Weights of a small self-supervised audio encoder (BEST-RQ): layers 16, batches of 64.
Rows from block 3 of a small self-supervised audio encoder (BEST-RQ), named by matrix and row number. Rows with one number within an expert belong to one neuron, the router's apart. Each number is 500 + 50 x the weight over its row's rms, rounded and kept within 0 to 999. All counts start at 0. Numbers have three digits each. After the name is the row's rms in percent of the matrix's.
After each expert's rows are labels from the 100 clips, of 14976, where the router gives the expert most weight on average: "top examples" is what is common among them. Only what is clearly more common there than usual is listed. The data: simulated modem signals in the audio band.
# router: router (model.blocks.3.mlp.router.weight, 16x192, trained with AdamW), inputs 96-191
# up: expert up (model.blocks.3.mlp.up, 16x48x192), inputs 96-191
# down: expert down (model.blocks.3.mlp.down, 16x192x48, transposed), outputs 96-191

# expert 7
router.7 100:521531424445571507587563534563492566493560521481498539449353438561515483460517504519438491511515583481459438597581523469431566449541455511502438439490485456460507503545540470452468513513532539486458507510463450553475480550511537497534554499462520556409419606622512444468502568546526485471
up.0 109:561554448561558461522516473510513484517452614495510524464558568389515485530424482463470445489451519557499465517449534513432510490458527486483389475519517492585548474547579579500595444488463488624501457515448428493443467501545520528477440504577396438503472517517499584510512493353511498448
down.0 138:434519488438515543573455514571408459399518469452490461556521587456476470440491591544574503440497560544439561652602484541582530462481453494523452443518546575517509562556524489466475471542514517547487508528475482496587469479518498383525492455488540442457518453504473432546645376498437515519
up.1 097:562458442508573514546491472536504471487628572478584503579428496403579530476522567554541464456417508484545494510468559496535464510550479488482462518542484374386476541477457444450486411420524525422563487387607475463449531458535576497462474559507507568457518502494468455576520440396534518597
down.1 079:440534503413443635470437545571502506492388413396426438470527524548513469604502484484561544483527519488479445496500391499499514523448565549478517503511369552380554507449490511429498516499548476459530429458459509439427508493477625516460508476504516444562508473477496532517456483553489418419
top examples: carrier: 4.5 to 5.5 kHz

# expert 14
router.14 092:482556421485504490565459500536470478538561595437571480494553521615504490502554492506576563515457554523523425487480442540584532625457504451581510496384501510413547632465485588418567535490440532511446536504401484506533479521548483560559615517416564528458506537514494442386555530546611506521
up.0 100:411448522536484550511426515547562470459474526420571528626506388549551521548478521571517567430477437467522469538481519451412525507582509510448557476516472472409481456514476469593470511505527426563515508594443573514424434509505526444510471586402489395529449487518584458469528494604486523622
down.0 110:471603460533503539407460547517476485543509493483497585495485476513447504478435397557554524518510582444387604447447498459446471615571602569496495502460491439414623436510463524460517434496490480466507418468473520537439497533556445430391509496541448517550512507408579485499391494454446462564
up.1 098:491490500473506614446456544379521611463537551491512523643550447485448584547503444431516494465521506484507506522507537493506557555496502487480587543487524402497559563502519408495383511450573501545580516451558515466516569577493463542536470456529438448462552464324484507600516500633534550491
down.1 086:474543646449495491419477503470545404451456580453467534458477473534466491462537424542503508489577509474467528453478483534428493550538461548395416420449460486390529538542518467476374512534477393532563456493495464552493520449518454440482488545533440467494503531438544440504495494522496437567
top examples: carrier: 1.5 to 2.5 kHz

# expert 5
router.5 108:497510459438551550505568519434515574536427527507553505421532506575484536595517572457393555540428510504508391558526467479511572516447455455521568495535391484505512525431540527399515575461585473514515516550453376466570413545509496556494560555438490460445384532620416495467509554551574496502
up.0 105:549514551594512409478538503455476499502432414483517460471514526414494507497448479553468547527462470521520410552441546457472480504509496508541539528439420562488512519469540605563569500570519495570618481501490571492542479477480537465492518530502495476500584567462550502479392472533363568413
down.0 098:546545464443522538538480524546532533433455434449490527476530454560476514507537341496515421525485444432504440537452415561493567547454543462481565581497465555519507394507454470520520431443522544493599417520476440441484472476481518477574518585528537487490430427413555450464400512550544471491
up.1 100:505512514518503509469543521510528568522475510532460589467536427394483505537566497537591493503615489530511538474426485511521546481384529453514630532598490503509461531504529487509523428516441545564631455561530501566308444502427496528482485448609420431519486417496554576479460512428520539496
down.1 107:550522488481570528550471502468505405532618519408536541513542533524567466448497495457493467450533551447538434484471449561540536518545464485509526381535472497493464629392498425514425548484462529441480546500508530495532475491516433451498556455432542578455479439518464526441560537590505577637
top examples: carrier: 4.5 to 5.5 kHz

# expert 1
router.1 092:452508580499479455489456502509504512555514440460550545454564453521540478494487506500556562519503527539501429599536486500535512576531500514510512505419361523448510488434532645479541497491494583483500520475370488448497546532525535529506467461386489539436526543492520466478556561467529509522
up.0 091:475456522514495469472543475567501429505494564509494602571482432360495520473563433491559497440515525486550517514521512639546499480546464550506571487474561554459501456473450475511387498505546448553644429489521468510534419512515458431462446577499451540566522459601465546577591534479481484569
down.0 104:462373435555494541518483517467494396429573514545444451502495499553559485474531559559486421451521517584522526528527507496589500500528470485473525503497496560518417510473401427535373526497525477455537563502544511469528410469457463476543489465453580520522508415422501426556547501535427533539
up.1 093:496530511489540531505563477477475421485414545561531502580537560406537508468533522522485502466469471571538514481405485484529432535530496501499570472538484523473475478577523543561571443515462436592422482438434498429466449438600478533501473567521435449535488496545473541584436507441495493502
down.1 086:483467474497499466553480426501489444482563472440564513522535523469481549479464550522570461511557449619610440590516547529636543490463399470503537464489510519592461449515369487542436523403493507509533466494532538491483426424525516497590535480414562543500479425494525491566542486513432527576
top examples: carrier: 1.5 to 2.5 kHz

# expert 10
router.10 098:515463545457493406574548478513524497497496591475630516537593472480504417424483608427580489486484456436477454570542493537522463544416471444545498555442494512518512542508524552451501472469512482531469536582446505495547554541552499624535552403469465488507462536451529444454536532496506531428
up.0 108:427484481345499422445501557337532482468474509428540552571490488376511441464571511508499530519581445497517491580502402529525525549584534534516625417490434517506503412538539480630372577554506457474538454532534459437468437449490497429553477376502571489446499463526555432455466473459442582526
down.0 095:498383482502551506553426520464496452508502509487537488583551525505475492569441554429485384497447561533498422462429488469513442474481393442489517427598583423501446562448507534522526569498499481458499463516504497526552541485510518502505532519445504543490468533524421466456528492465522583489
up.1 113:427562524463343467536501462420509548501432398475552481514486528493518510559506511433428544514501478553551584573480462480511571467413482536431560505495385506545520486548544538539511527559553450537614451476622495497464543474520528519545461490583473503465559474500526486531472517484433610471
down.1 091:579412481472514423637508562475522514615497373410549475447498521486625427619455496534497484559418533493427464468418472531469525483540470485569502473614569471523535595433544473436522522434442469551480509529458572446520457526359459452505581472483502541499472507590465539402527555534516477493
top examples: carrier: 1.5 to 2.5 kHz

# expert 13
router.13 118:450568433449580476526566488528491489525519386470536389476433526441477591653505483559562582504466522500558566503517540563409471518433501513512454463501430495451510529455576493449500558529512492604470533625443495467499476470517481547524515487516584584485539553544519420394554466502497466466
up.0 110:444549461637434533470500514503464497545453510608467475502534565608468539517474419463594592490539492497529469508501525470488480418500578494481501481384536462570491563585526484571471496481455470531595502429469600532498505460432533492524479481524442514521585526431498506431526524497533579474
down.0 072:496543510462559571519464437530495461486503551492514598466560508491452461542497588477497507476458536406512478450441428486566488537464478466473526498552602612554494550404530477632577582448531499462426554499494531463578530479606470458422413500442453447495545478482474546440469601514565506599
up.1 090:501530595547520489441494482487583571595452505563496490668463473426428528416493444408574499464547469538427575540462478511434507533568490543578591538462427476487494471547485536557469470457501455504538541559604457496501497406434533455573532468516560542564341530503479500513429458585457478494
down.1 071:468456473482512473556507597483402427430540370477489501392463433503543497627560463522469490496449431437420430489556466454512395511437476497495468549539454552467438568456456431465529401511502523549534491542400538614518496529443550486532521540461496481468439403435423572476553529569537566462
top examples: carrier: 1.5 to 2.5 kHz

# expert 11
router.11 101:489500545450401457514523492502494525505469645521553458467476470403477306502434559603407484412523473474490549483553518493514476547425529478514499516537566500477580556437518480447535567491486505478459510610386488560576486512572557542489546405462428489443411452440474466413492504476503511494
up.0 092:489461499441435542479461573505470506448460470478486521566462466589470494430566503517450432590479504436476496527594492546496524480572471465420635572521466500555537507409494484463500432475560550460547533509502511533441470428458436518458467511494602471513389471445491449479455509617407456580
down.0 101:479371499535489513508454520410526529512516532483518563460528504351411517527472548492512525406442500499565496514579470514514418455512469497451571529481553605503466535533522442444472526522522472528473493503551573537541511558541482528483562494574524493426483475495483521521576511553503472471
up.1 106:534494501580491458442552508448459502598551444387563614529541483540383513466540520536480480479565546501528461426556468557531498558533505470523475450462536596494465485529456503654500477564522429553601403457490570551533493448548528406545516528435480541508475518471468495585497523547542486523
down.1 074:503522442419455516506416466522572446461561437418601500528442487490540575595528531470521395465479511469614419546491439539590561521516534476498570498482547591466474532469477423469454476504455485497499475503532450364500453472551448475565524485450552476443521476559557513543562567485518483543
top examples: carrier: 1.5 to 2.5 kHz

# expert 4
router.4 084:516588491453523562422503532613519502507440496488497465514442493570394511547520519544464543490490552523519426628580502446508530566472447484525491467479486468498539500453548449440540456594482554527471470495363515455576514499606562408502533414484600497456482515609508448436532518494590464498
up.0 107:534501434475439579499431562481446456452408564492514426478505528561445490577488463565508519475470480454539537531416519524512536448491495531508565521582520445495546478496521553507499495550512463578416488509584513542512500499437518563488546511625448413628438526455510482536442507461468473463
down.0 102:467544463452490481518422469571514384451472534517499568509477535512432492552455556491487499477575450492528619517450437496493502511438564496402554493468433508581518556507495430561542508473419514605459494484434501591452460539504456542474417599455474348502548353421547561581470460402490454524
up.1 105:533511449533468523519479595472487480532436528505493470490534508539494485580536551540512582525571490523513511519469482486513473454457553559529428493578537400485465462565460597597526400592525506495594454397597430509472540450449541607528505543545461439552426490426507504485493538408496530403
down.1 092:532554617524404500498463468518587539500496502543460602544475440474504502526455586490456540580555463496565489491440506553522470521501485588462471447511464547499479501519448466537559433545525504512475477528431453489511485465476435541513465654547431418517492531480474509468486576480491490513
top examples: carrier: 1.5 to 2.5 kHz

# expert 6
router.6 098:534497431486594521482467468544504477566548483541536503478484443480513372499560536553443556489514498507533560528523570508489519566445463472504493547580438436511470596391532491497455406500535514517512552604463497399466600492527572541512502449419605413423494486471603429450546593433488450515
up.0 110:437477494513484453451468425534502543492460522530596534576408582385442542616543514491509535525510540563525544559465474473432447466532496521484368483570489412431536445551509497481500474516584420507540543466541575498514542534525537519447435503539452457444413524542480447494462521425583564486
down.0 131:458466450465451580470444520473595451453537507445523544567540453482502512461528528546567412431557510598513440562580491495605585466552493453521524512500534555543454482450547425496478445519590530509475456444572661484437517524562471434582544406501524513468533415476492544553553501500495454629
up.1 095:519502573385534553512554486424491496508501521610511498620464462532486542471556485433478483473592487521450510450540502548535497572510592522426486444463496604471507374578555491403471520530444512503561402560523414486405496429512480464482466470546466521548686472472516545473514489519483476471
down.1 095:464578669457541400475511458489472477469478473424510536499501573421475407454520521524492444443577610521541487478567504428514468513609535504411456571484486402477492504507495467493518497556505494487516513520533416473643532496632475480513434439489476448558439546478518477513512455505511364479
top examples: carrier: 4.5 to 5.5 kHz